A small image captioner, trained from scratch: decoder norm rmsnorm.
Rows from block 8 of the image encoder of a small image captioner, named by matrix and row number. Rows with one number belong to one channel. Each number is 128 + 32 x the weight over its row's rms, rounded and kept within 0 to 255. All counts start at 0. Numbers have three digits each.
After each channel's rows are labels from the 100 images, of 14976, where the channel reaches its highest value: "strongest on" is what is common among them. Only what is clearly more common there than usual is listed. The data: views of escape-time and Newton fractals.
# convs0: expand pointwise conv (encoder.blocks.8.convs.0.weight, 192x48x1x1), inputs 0-47
# convs1: depthwise 5x5 conv (encoder.blocks.8.convs.1.weight, 192x1x5x5, trained with AdamW), a 5x5 kernel
# convs2: project pointwise conv (encoder.blocks.8.convs.2.weight, 48x192x1x1, transposed), outputs 0-47

convs0.159:112122135138109114072124132098184165154179125124107146126140111103205108163184157117132182099045164129097092133138157137099149114188118090154143
convs1.159:109153134129107097145125079091139158083176133126118137076168158107124065066
convs2.159:118117100062090161076155132131128152083087118124103130121170081125128135091180174119137048135134148138140161100089178121105081083134190138116148
strongest on: vivid

convs0.85:123134164135172106136161171115150176119143094130200148101119079171139145094145152110121170100116154134134091110148102149134055117101037073132146
convs1.85:104092155158137113101091074098099104117118144129177189183122076112100161126
convs2.85:109140150120134116153060090108212110155160188118194093106143133100121142144100146123144125110155183164124073103146074128129137164122180127078140
strongest on: dark; tricorn

convs0.6:133135188172115185043159093145139143130147132187134068149115110090107173153139137129153166139128131132128160112168078192130134092121175146148097
convs1.6:125076108124066113100102098086098117147069102110104100113102119072093099100
convs2.6:175131164124099153149109091088136083158139137187114197119076116097157188102117091137137075149167188061126106132108108112141144119089135164125109
strongest on: Newton basins of five roots

convs0.94:152099140164126138155137099165103116143135116183137145123093149127089147120149145118090136140106136167117212059074052196160161104104120101111102
convs1.94:126151114099121108151121057092154160105058138146100136098101132143158055143
convs2.94:145125169136173084122111095184051142115140130136134111142071128163157093130146124128115023111187128132147114133120153122057122135110148103173131
strongest on: Julia set; dark; cubic Julia set

convs0.171:187126141110110146063153200176126136096159099147157119132145114154157098183114155071099101134172156124127124082126120094106190073129129128129074
convs1.171:142046110157104123131111149116129173130154140110183165137089110105062107095
convs2.171:075152087124100100162151139121150131136074095161108128078093136173088121118078125102120105147192121169118196153120173150102154097090188115167120
strongest on: Newton basins of five roots; Newton basins of three roots

convs0.11:112190107112215176092090169106088151136144089148131059119159124118103138103168171128146133126102188109136105106137132173132149082142123094140081
convs1.11:089084136154127080120069077099171141155146075109162177168133130140130151136
convs2.11:102169150158135181163097182156199129098188158101078096135117139110071183113109172144145105111121150185121082117101089144104157140131116146149139
strongest on: close-up; warm; grey; kind: tricorn

convs0.105:203108115149147094137022137084160077144140136146122185109127113149137114115083191131114138126102167170110118147136153143151092167093115119126087
convs1.105:181143167148180155116055119154124131110123103122121107099145213113155131116
convs2.105:132139135130177063171151114100154110196159113093085170134066159116178112175191104105093121160142158168088141173100093144142115143148126116135138
strongest on: tricorn

convs0.167:189132112138074145133143152155103133159126167087117130105135099138152031113109117142167187163159173144089156098105162134147079089084121093117157
convs1.167:185146157145119127122105120145149100085076197167146162172141145158140122182
convs2.167:174169151062132167123122109141177096158130106142101086128094104135140203103106140105152136184139144110143094134037129141139185085143148110111156
strongest on: earthy

convs0.46:113095110156094128129048100164100089158078122157140169153084122117138105096139066115120171147073106077104072153103125151125102087180125153142106
convs1.46:111122135098150121147162113199098143118127195123154198113187121168132132145
convs2.46:156114146193159192125125169144177182106036137162172104125125140174111094147137129131119140111088122154121108100152166132157126139115186085092153
strongest on: warm; grey; tricorn

convs0.175:171150181095162124099147119136142112121149089103122133088156150137184073077139158149160164179181113133110127126159111059182127074150129123082089
convs1.175:071103161178173112137120170158127125112109105181106120108126168170102090078
convs2.175:129081168101137138132138129162145135072100124102199127095110120148112182113116127074136145103132131137142133194121051126131078126130085148202183
strongest on: earthy; Julia set

convs0.35:123145161097168092083147111113130141136117170132166126098141136180110087114082144105140132111196132163132057182118138146138097117061065157122183
convs1.35:147093042107118154089117139163118120110074142089142099110188150162105120119
convs2.35:104116111114105107115144084072158109110158117131160184182120083166126102187127076121157106120113070164153165120153199146119126126102203146131106
strongest on: tricorn

convs0.72:120190135160130127147079125177134098178130137130227104172140118089164112127108167166123080109102138108167141173103129144093144056126132141114160
convs1.72:116120132134122147117099095094107130114133151150158090121209083172185144189
convs2.72:120067030116139101142121140138103152120163151126133063194121116131131075105127140085121077117124092071111120122105103157180102105117163126153169
strongest on: Julia set; warm

convs0.188:120141162086179166080129124106147122110144106134174148131156101098167070134130124094119098131107121179126118051128089142211137144112123107046140
convs1.188:125161123134160145116156192169176115073114150168138095080122173174143148149
convs2.188:091121129197134112088091121166092098102100075142151151086144163143123187155140136097158123107151199153138167184136125137061128137154099096173118
strongest on: earthy

convs0.32:112118097131175114124151069095161141126174130116156186061124113147181149156108103114090104152116098172117138131119143103088118153216146135195153
convs1.32:079121102081141129079119123096099078111095062130119105092080123128094107087
convs2.32:165151128142167165118159120140123110088112101200146182174124147172147103119209107134119146130147112080166194160123142156166125122114117167096069
strongest on: warm

convs0.137:139131084145111163163075123125142195160195108106140113166148117100140087141105118138110118139098144120044116137182079134150084190175124160114126
convs1.137:098150113090170121170126096119103135181112104103093122129142070088117098202
convs2.137:142129140128158099123177073156193100176152141167073128103086074122115173152075146087098092205115164141140125137080144131117120095151107128148119
strongest on: earthy; tricorn

convs0.125:130118137146117147140181098158144154102095111119098118110165196144187131097140194087176141164170090139104126062141123094139123160168103184144170
convs1.125:147158125101129097102133119129143151144147115102140101158048126128028123089
convs2.125:140097106141135037179127123071178125109090112098106082130080155119125084082140152123144109207109113088142127163163150174136153143097107117153130
strongest on: Mandelbrot set

convs0.176:121152128153166099140159116133192131134150163090171164120110129102102100136076163167103083104142109120150129116128108179189082050076098085094136
convs1.176:149147164132149126145089159180146129131095157111101165068180099071164108153
convs2.176:107104125087107119120145152137088179128138097102113103161145130124132056119089113054109100219128133104097178106155116118159104119196104092112099
strongest on: Julia set; earthy; cubic Julia set

convs0.157:137129137128114156126137077111182093129073097105167118100159126058160045104141174106153139178121116148151080118146146116179132127169118108181167
convs1.157:099071097108156107116116108099090099128088090107103128122081076096073096098
convs2.157:117098083155132134087132083131152106161103067123140111114114107129127098153092182125128155165053099099109177156120161106185153094130153069063129
strongest on: sine Julia set; cool

convs0.141:100085165146178122121157081135135127137100158176132109110190142185115121108163130114141064154135182150132138036132197129132110107151142126105095
convs1.141:079167131182117057130134157118099140107161117099107177066114138083133140137
convs2.141:134153122087122130112133124084146149161087146176148205178078127108110119125128124148137165169180119114152125185077194168136116151090103103161075
strongest on: Julia set; pastel

convs0.30:183123137176123150097101189160155132064104133131076051153111130132143126122090173125125121083126086114092078109095168133093146131122155096091080
convs1.30:152122135138179092121103118174072175129084147157082087164146146163127111080
convs2.30:153179095140112104096148166082113185162126113131119177130108180117190059109145079111114111179161113142085158104142126067139122112142145140171090
strongest on: Mandelbrot set; tricorn

convs0.123:155110036095106096160098101135114183096118107192126126106125191144135136114134120144132134087146110149116157103203122151086196112151096112110155
convs1.123:110125145147151097128105114137062142090102147097055113108183077091098111137
convs2.123:098113144135161099103161098199134181146153166118046129133106102146135135157084100169129164140138129152178075136142129115163146104162089159077072
strongest on: tricorn; Mandelbrot set

convs0.84:167139129131183137072136147093069106119150177116083128072129120113124095119162132133120191119131178144118133163147132102127125080205108060156168
convs1.84:156137117172159123084124077130119076118080139174160139211145143094127128127
convs2.84:148168103096106138091130061039110124140100139152145112200087118120137134152083101152109164109121123101136117131176123122185153065147137103141072
strongest on: pastel; tricorn

convs0.0:153104116139083109120109114147135116143077179190106073072124111156129166190181116148092077156144099120139121129106171099101180137091102184152127
convs1.0:050137131166170122128155127160163130150153154154119132169047097119139132163
convs2.0:100158116113126134176121077053142137152138115118124171118179159120097079120163092165125097095145053167107179155130070131169082116135097116144143
strongest on: tricorn; grey

convs0.38:225175094157095135101137125071127140146150164123133085180086150143166082052107150122113133142133168143160107101078142125115102095094140137132134
convs1.38:088119107124075164093057125126103133120125176131090168164187102113151111150
convs2.38:147133142134072142122086165121150072094182118131178181085129162117116105144062127123109132124111157195137122114125138159098098110185045125130156
strongest on: Julia set

convs0.187:155175156171098161106159161123147148193125133089104132146163130114132078073152116153097072161115089121142158111082174097093099070131134133161183
convs1.187:201175126166146101107069090140171080094125149167153123146122146146160128133
convs2.187:139050144116089083124149152130143160117094139108071088169103086108084128167091117151117092093162167161128139137093106078117169111118054152127161
strongest on: pastel; Julia set

convs0.100:117091143166072106121081142145131129116096171172116181152124113179153143160165140173163096140109109153163137048136102132076156155172117087079119
convs1.100:137136128122154163122153062162151091147170072187083143165101094135136114157
convs2.100:095190120152110088161077141080133137150081117109212139146114147169139141067108125169112099102156103195064155157101128133143128094142120147143137
strongest on: cubic Julia set; Julia set

convs0.66:137117200066193108117130200130167119169135110141115141094119127137181177124071130142147104143123122144158118094116141098109087067093169141116083
convs1.66:122117146125091144158200066057142111132135091127152122078110117127175154109
convs2.66:096155125199158160121133093106143137092164126051161092117079177069104151112175147118128117144152091163091163139118148118119078085178099145131141
strongest on: vivid; tricorn

convs0.152:170143114125117171138139111114146060157101091126151197104109118099082172163106115097142100107125159097091154122145134173064130096074132177071154
convs1.152:164107109143128100119114117058113089138090076121141112164148135095074095066
convs2.152:150162101102122132133092089206143125066130117152130209114069145114166119113143105103144111108113126129169105121032102107153127144104159147086107
strongest on: Newton basins of five roots; vivid

convs0.109:131107127112122089163119128162111149108105139173180112100187103134145166064148142190101057114157141077158150188115120128151190112137094107091120
convs1.109:142108114053146117104104133191096128138133137113172135146100065173116087094
convs2.109:123143159126133138098115091122073171132105152048196107160146147095103118159168084145143141063080109134111110120100083091099130159090085158114161
strongest on: Julia set

convs0.118:107100166098159109093142110095174174122096075135065082096103120102102094122096182138080105151124152169103059162174167150104143143147117127129162
convs1.118:102083130127155124069115095137113112088144190136136140124176142163145134211
convs2.118:109147113117121095177146163077194127094169157158043145141147105165117123105105138096194188172130114113119137151069160122092142128118144098144108
strongest on: vivid; tricorn; Mandelbrot set

convs0.75:161067134118108132099092127140130156113133162147163159135144156083102115077132159148161056158103158163168130103159112188078072086129087160100157
convs1.75:170178116135152122128129103169096089119089192127123147114202109174147129158
convs2.75:116083087083147136143120170146136182104146149092158065181134112131059130095108152112147115104117083056121114092123159153182110089120111080102145
strongest on: Julia set

convs0.61:097144161119116115072129075102113108087117165162147176148174143154119084095148109122128161122065149117123138034140182089101133114124160123171168
convs1.61:140108123094100129114103138104107097147200049154141166116118094091107096083
convs2.61:088222113109136136120149158095126137152186129085105137117157148101138063097100119100095110159112103167125150166106105056153091143151079098158141
strongest on: cool; tricorn

convs0.87:114105108113182125142145172104178110142173066080089148125117160157179153128146119161085137112107039118173171162154157132098086101113138142112106
convs1.87:149167142105082160142145121070137135166099080124087120100047111100122097134
convs2.87:194155138107141131096155166192100168160100128149071159099100167146138098133134142106141132204121149137103176071094142151088133114099111071092129
strongest on: vivid

convs0.139:174088133107161191133123168142142145132135131155124133109116109139148127115083083112114171141117156106083149060170217160169127061119121083095127
convs1.139:161176154119138138071071102098113112136123145157119190203159127107112136110
convs2.139:113159152149100125105116089059152108144133154133142125182122151122137133158134110187117203164088177078122086118159075179158179153161160148131110
strongest on: dark; vivid; Julia set

convs0.47:146181111088096143107099141103146142169086153135104132134173074180175093152123185121096187086072142082156123122153137092169125089169139142150114
convs1.47:124150156112071106146141121143120090127062099209149159090128158111162096125
convs2.47:129121170160147174114147149175113137171090156126090134107107103115132156094135163142118109192129136230121111128116138154073070159090114101107186
strongest on: earthy

convs0.149:082105106115120122130167143087178158129118177098151133108149103074115100112133135121056087106151113081193133177146131130182121079070116166090143
convs1.149:102182122161080064102138103092126124128076116133100130176128082100090165116
convs2.149:146154186149156127103145197163191124089081172112104127091126102089097121108188131079198148108144146164114133132117116121162148112106133138073166
strongest on: cubic Julia set

convs0.51:132104131112047176131143139178127160148113135152152155155119106135141107127082126079145118183101147197101095039100137107126139081112166156144161
convs1.51:138125157113166138145142135187101116106090100105112093078159175160202136159
convs2.51:135150156151092137141083125161134189135102112202112115167121112119138163118206098109144167131178174167107103150176168087087129164101128146105086
strongest on: pastel; Julia set

convs0.20:155163145131058159090152106080116190106147110126153161140170115075175099129085112162098085143120067093119138169100091138135120088150102168097102
convs1.20:151113132068112103114112126079124164089060105118180134108114090143184162124
convs2.20:134061136112142153118164066090145172166095067161179120156090146068125168118148106127102139155159127163169139087141141097160166157134126083089109
strongest on: cubic Julia set; Julia set

convs0.70:111129108063164130089174171094133150084175148139121131132121107093171135102128172123092123100117085172190135134126111182117066201122141102095149
convs1.70:140154164143114119122060147089145106148198069107136082122075132120114150101
convs2.70:136012185110150144092153151128128133137135083071182101149089084117185136088089141110117125139113084100120133150158158152114121121124173149125121
strongest on: vivid; Mandelbrot set

convs0.151:117138169155090147122136151094178186114117146148107096099119136119106064162176123175140127146131157098063172170116156163159166090167145078077129
convs1.151:124120092090153170106099124152116158117097167121176074114117201148088123083
convs2.151:149177115139158149127125152077072124057159165136133110063138112111128090168142134099099089162154165174155144196151164166145103163179137111115122
strongest on: cubic Julia set

convs0.21:149086117174143145175176164115063098116102181146106106150113106108214134140145095145097150169140148145107165110105073078166114134164147100155108
convs1.21:092123164073108137164132138168133170122075099094136043122121114134085121109
convs2.21:148159094179156065076141150136075186152095121160109135183143129163138113137103143096121115178116132162146092131166181173092117102130092159081091
strongest on: dark; pastel

convs0.129:140052099094162134111110080071151141125143129162131142174170115141128190117157196171080168147153101150159093128111151100112105125130159132192146
convs1.129:175114144155071135103164122073114085126114098075118144124085102084081116099
convs2.129:145141103167158094159105140104126144136138133108077140152102187129136152114214131112148066130179125091186132093127133086212102110135138092150101
strongest on: vivid; tricorn

convs0.115:148050144097138133116090098124071095146134150158122155074096105170092121096127151094130055117148160075100100108146124206114121111126147174147112
convs1.115:186159152127179176114109138192174111121127168131098138128160161164158167137
convs2.115:092120121160182085189192127135082144161153112104137126112080118148113174130154124114119149176164141144085153075160073202145108121105093104114140
strongest on: grey; Julia set

convs0.64:123119138118107100115062144156157094096140131164132202105137143146222091191102080134084103119093063105126127121142121127109118122134094089144166
convs1.64:127137117138100189193112140185147132105130136077105140055152117150108121086
convs2.64:125140098121145177102156131103083142130117178077122087216120113078095142135147134111142119124126143137083095046125138118107143111181070084096100
strongest on: Julia set

convs0.14:149053128177115102173164137133158191093168127133136192141104130125108149125134108148169157052108120120167193075167122105143120159130117136106156
convs1.14:140139115104088124124181116117101137128087069112134137122160078036105102111
convs2.14:119076102076115070145108170153127076061089123165116160108102125144100110078095150124122101100160163171081132156175125155110146129176085141124083
strongest on: Mandelbrot set; tricorn

convs0.154:096103181061131192123129150167098118117122116153082180099118079134099152146082124136115148094136161138053133140118088183144078092095149139144154
convs1.154:129085068132135093132132074095174160112171099148081102102079133090153139144
convs2.154:131075147071103183107122130172117121103121112175121173120094154109135132151187136164080129151181114099094117170178069093141132152173086098135165
strongest on: pastel; tricorn

convs0.53:106155070184186150118181126118163113127128134163158152089108110123177172147157106141110123174106123152153132126103128123102076083201137129201162
convs1.53:105086140120110140130101134090095123087108067111121115112082066117065100084
convs2.53:153119121146193134120167120122119138084158111158160168150119175127132099099211109141111143119104145087109192103045130187125170136109085131103111
strongest on: grey; warm; Newton basins of three roots

convs0.143:141152177160107122092086111157145160096194146105171142156109105114162081062103108134139138194100128142100150125111138120151115148103109138028150
convs1.143:141171141149143096082117112156144106062132181179166125167157181145128159126
convs2.143:107123115065096149120101118138098166107136168179165093106152135177144160127100145124092159206156135155137156096166090136146160055191126102145148
strongest on: grey; tricorn

convs0.52:150148167071165044137136103126085158150158096103129134117142159107114163120150107089050118093166142144160111131133056121122076133108096097120088
convs1.52:121167176085082106090153058097109121115124079102123159112144117137153185127
convs2.52:127138123108171139134168149168087063084111179123115155099148115082158161070147122139159177139101169158100111151136168179107092144169092147086082
strongest on: vivid; tricorn

convs0.36:163102118107085159150098190146119057107110111130144140107129118087186152069095143098139182140164158170128165168095097099147163144186127169115139
convs1.36:096103141183097109128120100115120128126088108104064075104188063119131113138
convs2.36:064105106151126140054136137142093139121057143117094140137128118092181091151123108139143096053087111130182115098063119152132140127100159128146076
strongest on: quartic Julia set; Mandelbrot set

convs0.23:169123098141142113178128153149093193164139142129076127149158051122191138163111174178155152160136173145157135087139162091167174148118126133094131
convs1.23:105101171146192083111117147163128129114090132173170131111120128207131108089
convs2.23:167108172176160134175163106068122115153124164174079078124107136067128089068178155101091150138095123082080075124116131139110137149129147134137139
strongest on: Newton basins of five roots